From a checkpoint of a small spectrogram enhancement model: arch unet.
Rows from block 11 of a small spectrogram enhancement model, named by matrix and row number. Each number is 50 + 12 x the weight over its row's rms, rounded and kept within 0 to 99. All counts start at 0. After the name is the row's rms in percent of the matrix's.
After each channel's rows are labels from the 100 clips, of 14976, where the channel reaches its highest value: "top examples" is what is common among them. Only what is clearly more common there than usual is listed. The data: chords played on synthesised instruments. In brackets: how many of the 100, against the usual share in percent.
# conv: 3x3 conv (model.decb.1.1.conv.weight, 96x96x3x3, each kernel summed), inputs 0-95

conv.80 116:44 47 63 44 40 25 62 40 39 40 54 54 51 51 44 46 65 50 24 52 43 44 41 43 49 41 31 41 45 55 53 34 25 40 51 37 62 36 72 40 55 46 56 54 49 56 27 43 43 46 43 44 60 39 52 57 56 68 34 31 45 55 47 58 45 57 36 39 17 11 48 48 49 50 48 39 25 61 19 62 49 55 51 45 54 36 47 38 49 59 56 60 43 66 32 42
top examples: white noise (55 vs 7.3); marimba-like (26 vs 8.3)

conv.49 070:34 44 55 63 52 40 61 62 53 75 51 37 59 49 48 26 50 42 59 30 24 53 72 65 47 40 44 55 47 28 51 47 63 38 46 54 39 49 57 44 41 78 48 53 64 38 45 56 40 73 57 58 54 53 70 61 34 52 45 42 40 69 51 44 46 76 56 39 25 59 33 46 52 44 47 55 50 56 34 32 53 43 64 51 51 48 43 49 67 58 25 50 65 39 34 28
top examples: marimba-like (39 vs 8.3); vibraphone-like (32 vs 8.5)

conv.91 137:61 37 42 63 38 03 68 37 39 45 53 47 61 54 27 48 45 49 88 52 53 45 58 57 49 51 41 35 45 39 46 63 56 45 46 44 46 36 51 41 44 35 48 51 35 48 45 29 40 44 45 36 51 40 59 55 30 47 48 50 36 47 30 61 43 49 45 67 34 55 38 50 48 39 46 54 45 54 47 61 46 43 40 53 60 34 39 93 68 57 38 41 48 44 46 43
top examples: arpeggio (94 vs 49.6); playing: arpeggio down (70 vs 24.7)

conv.13 098:31 45 38 51 49 52 47 40 41 51 43 53 52 46 50 62 62 55 57 32 61 57 30 41 45 53 28 59 44 36 47 52 58 64 51 47 71 53 51 48 51 44 64 45 45 51 48 34 45 35 49 26 70 66 71 63 46 37 37 56 35 47 34 44 56 79 48 18 33 53 53 55 73 28 30 49 66 56 51 33 48 49 39 47 86 49 56 50 35 36 42 53 42 48 56 31
top examples: arpeggio (76 vs 49.6); organ-like (50 vs 8.3)

conv.83 110:49 59 55 59 43 49 49 34 29 38 56 55 62 47 46 55 65 48 38 52 48 74 51 50 45 29 41 51 42 42 65 64 52 61 33 41 59 42 43 52 69 69 46 66 51 44 45 60 57 45 39 53 55 37 55 54 66 56 54 28 60 53 52 49 42 57 41 32 45 25 49 33 27 39 34 54 50 37 06 43 59 53 44 52 50 36 60 47 31 51 63 64 35 55 15 43
top examples: white noise (69 vs 7.3); thin (high-pass) (61 vs 12)

conv.93 094:59 56 58 35 51 41 34 28 50 56 51 63 40 49 49 60 54 68 49 26 53 58 43 46 54 65 59 49 50 62 38 59 65 45 07 21 56 43 47 54 36 64 43 42 57 43 31 57 42 48 34 43 44 49 54 40 36 49 57 46 52 48 60 36 56 61 54 40 47 33 59 31 57 47 50 24 49 60 39 42 57 68 56 57 57 34 38 69 54 41 88 42 49 66 40 51
top examples: arpeggio (92 vs 49.6); marimba-like (64 vs 8.3)

conv.62 090:54 35 49 42 35 53 30 28 44 20 48 50 58 63 41 45 54 49 42 66 55 80 27 50 37 47 41 52 51 67 42 57 49 30 53 51 48 45 61 65 46 35 38 53 39 38 41 67 53 56 46 43 61 31 52 55 63 67 43 22 46 48 64 34 52 58 53 45 29 37 40 50 51 51 37 29 35 57 26 48 60 26 56 70 61 40 48 53 44 64 59 41 55 39 63 49
top examples: marimba-like (43 vs 8.3); harpsichord-like (25 vs 8.3)

conv.30 073:50 53 64 42 09 25 60 45 54 52 37 37 52 56 58 43 40 64 68 37 27 51 52 33 57 45 54 45 58 62 68 42 53 19 53 59 46 47 39 49 31 51 52 52 50 24 46 48 47 65 45 63 58 71 51 47 54 48 50 52 43 68 53 16 40 49 63 38 41 46 49 44 31 45 33 34 63 52 43 62 53 42 59 40 58 50 63 46 62 52 29 41 54 65 64 46
top examples: arpeggio (91 vs 49.6); playing: arpeggio down (70 vs 24.7); saw pad (36 vs 8.6)

conv.65 085:61 57 61 64 52 45 30 50 56 46 56 53 42 79 31 51 49 51 46 17 54 51 49 64 54 50 75 52 54 45 42 64 60 67 45 58 32 53 49 39 48 35 16 31 57 45 55 37 55 47 49 57 55 44 63 52 48 51 58 57 64 56 53 48 50 71 65 34 85 48 47 45 68 39 38 54 53 40 54 42 54 65 34 51 71 34 51 61 43 50 20 49 53 43 52 33
top examples: marimba-like (83 vs 8.3)

conv.25 064:56 44 36 75 73 40 52 63 58 57 53 43 52 62 52 40 46 55 61 46 69 43 64 51 49 48 45 46 27 25 47 46 63 41 42 67 68 66 47 36 40 49 35 35 46 35 50 54 43 71 47 38 44 66 66 40 43 47 45 42 55 48 41 45 40 75 45 48 51 42 40 41 52 35 57 46 55 48 31 28 35 43 25 60 50 53 34 52 66 52 24 49 29 21 41 39
top examples: marimba-like (51 vs 8.3); vibraphone-like (35 vs 8.5)

conv.40 085:35 50 41 51 59 44 29 53 41 59 46 39 45 59 73 42 63 65 61 47 33 58 58 33 59 30 52 43 40 61 50 48 49 33 65 54 71 51 54 50 60 40 59 46 47 55 59 50 61 43 53 44 34 69 40 37 59 46 37 47 43 37 22 61 50 52 55 36 48 67 59 53 62 50 29 56 37 40 38 48 21 36 44 43 53 54 49 50 42 55 70 19 58 56 60 11
top examples: arpeggio (97 vs 49.6); playing: arpeggio down (56 vs 24.7); organ-like (30 vs 8.3)

conv.90 086:44 44 49 46 67 29 42 49 51 40 45 53 64 57 39 57 34 52 63 56 47 48 61 40 43 52 54 43 63 53 29 49 47 41 33 00 63 49 48 22 53 56 53 46 65 35 33 53 25 44 57 42 47 49 47 72 47 55 43 63 54 42 41 42 51 43 51 54 48 48 47 51 66 37 41 30 32 56 48 47 50 50 53 45 51 50 50 58 50 41 81 75 50 38 58 58
top examples: marimba-like (48 vs 8.3); square lead (38 vs 8.1)

conv.42 101:48 56 66 48 53 41 68 37 66 54 53 28 55 61 69 44 63 58 34 46 41 53 32 50 51 39 37 41 42 50 47 62 48 19 40 45 50 32 65 51 60 54 34 36 14 45 37 62 48 38 64 51 50 49 65 32 39 81 48 51 65 49 41 59 43 50 47 48 40 16 38 54 49 42 68 50 58 51 57 30 40 68 51 56 45 59 54 53 30 65 46 36 46 55 42 39
top examples: arpeggio (77 vs 49.6); square lead (45 vs 8.1)